From a checkpoint of a small image classifier: 64-pixel images, batches of 512.
Rows from block 2 of a small image classifier, named by matrix and row number. Rows with one number belong to one channel. Each number is 128 + 24 x the weight over its row's rms, rounded and kept within 0 to 255. All counts start at 0. Numbers have three digits each.
After each channel's rows are labels from the 100 images, of 14848, where the channel reaches its highest value: "patch colour" is the nearest of a few named colours to the mean colour under the peak. Only what is clearly more common there than usual is listed. The data: simulated telescope pictures of galaxies. In brackets: how many of the 100.
# convs1: grouped (3 groups) 3x3 conv, stride 2 (model.blocks.2.convs.1.weight, 96x32x3x3, each kernel summed), inputs within the group 0-31
# convs2: expand pointwise conv (model.blocks.2.convs.2.weight, 96x96x1x1, transposed), outputs 0-95

convs1.81:091131106124090151153104130123093115145187139118109134186095121114133158163134128122152138119129
convs2.81:096093109133146106073096189108122136130114169105086160096099106134134128092106100127187130141105131124144116109109118128143101142124152172112092116121170115091139160104108136150150129125149119115124143081107104114133112154121122127106112139182126120106127156129106098113083116125092113114
patch colour: grey (83)

convs1.91:128140153138115094187123142101146136090129188135091115144128126124097150134117160139106120156148
convs2.91:170194082115120118141165130120137101113149142149113127147104170102156120100113121126128109200108119134163121151154122109126139116129120168121160103198146139135136117119092116151139108083139110122090139133131154122113155130098137097135124134077128113114130092162146110135104144117122160097
patch colour: grey (72)

convs1.83:142171118103148109118130115125109143173163099078170141123162150129143097143159131143144142142105
convs2.83:131156119155108162089112123130088126112111168112125157148106139114148135109099115133147137118124103149144132178142140139140078136160134076083121118112095107140116115145122119148103153096119115098169119116093093134133114170119097120170133088098122149139100124183100149103126103167174142129
patch colour: grey (56); brown (35)

convs1.18:121106191150136099135099115120089102117144115129082113128128167098118131128141141145104142083148
convs2.18:102129145121104066127113122146127077111184117130107098134099103141122126101078156088108135123118139137167135124102140151135145156132152151077124130143125082093165107117099102093174146125133143141154147140118122148110126120108160104139115122134124123117183125099130128165096159097115112168
patch colour: grey (91)

convs1.59:132202095123121149096106136136140126113127110186106164125146109100105129109110148116111146119121
convs2.59:126103160112082153136168138111127106153094131137129118148131137152092116103111117121160115121124151124136152113129126101138159113160146124129171158162146100096118121159145093139195141170174102124132140112141184128111124107144120148117172089108122121148101077172099131106140127136090124146
patch colour: grey (76)

convs1.35:132106082159094100104126146148139150111077160135128145141115130116113110153161101100089115118103
convs2.35:108174121115092092150147151128109122143141099120129169124126135101109101151145113118149128117124083108128169115122108095157146151128082128133108075130162135132126133155134126166123125134173118069106111155106147140117172157107182117077124123156106104142131086119167141124162116114117100126
patch colour: grey (47); brown (46)

convs1.36:082121103124146130109139102131141114124094181125115143194136108148116116119134116097091161119114
convs2.36:140116157162125138127088116177190116088167127130167138107111114148129128139161148138122121117150144124095116136154144148096156129113110107186170176130097133137143095120142126127124131132126126122089145163112116128110150182142128130141149151102085119165126153125113117159157093122065129136
patch colour: brown (64); grey (32)

convs1.0:144113078099118109126144151163145141112149152140109147105141125147178155170098140162160123114117
convs2.0:144116113145099158144106143129122097109152106154148090124115084166148113110122127106134108157111144146115127101158118094109170146175101132139070154108141133139159119115119146109131129179118131144094154128175127150144098125104163126177159119121118206114121105110119147125153097141099134117
patch colour: brown (69); grey (28)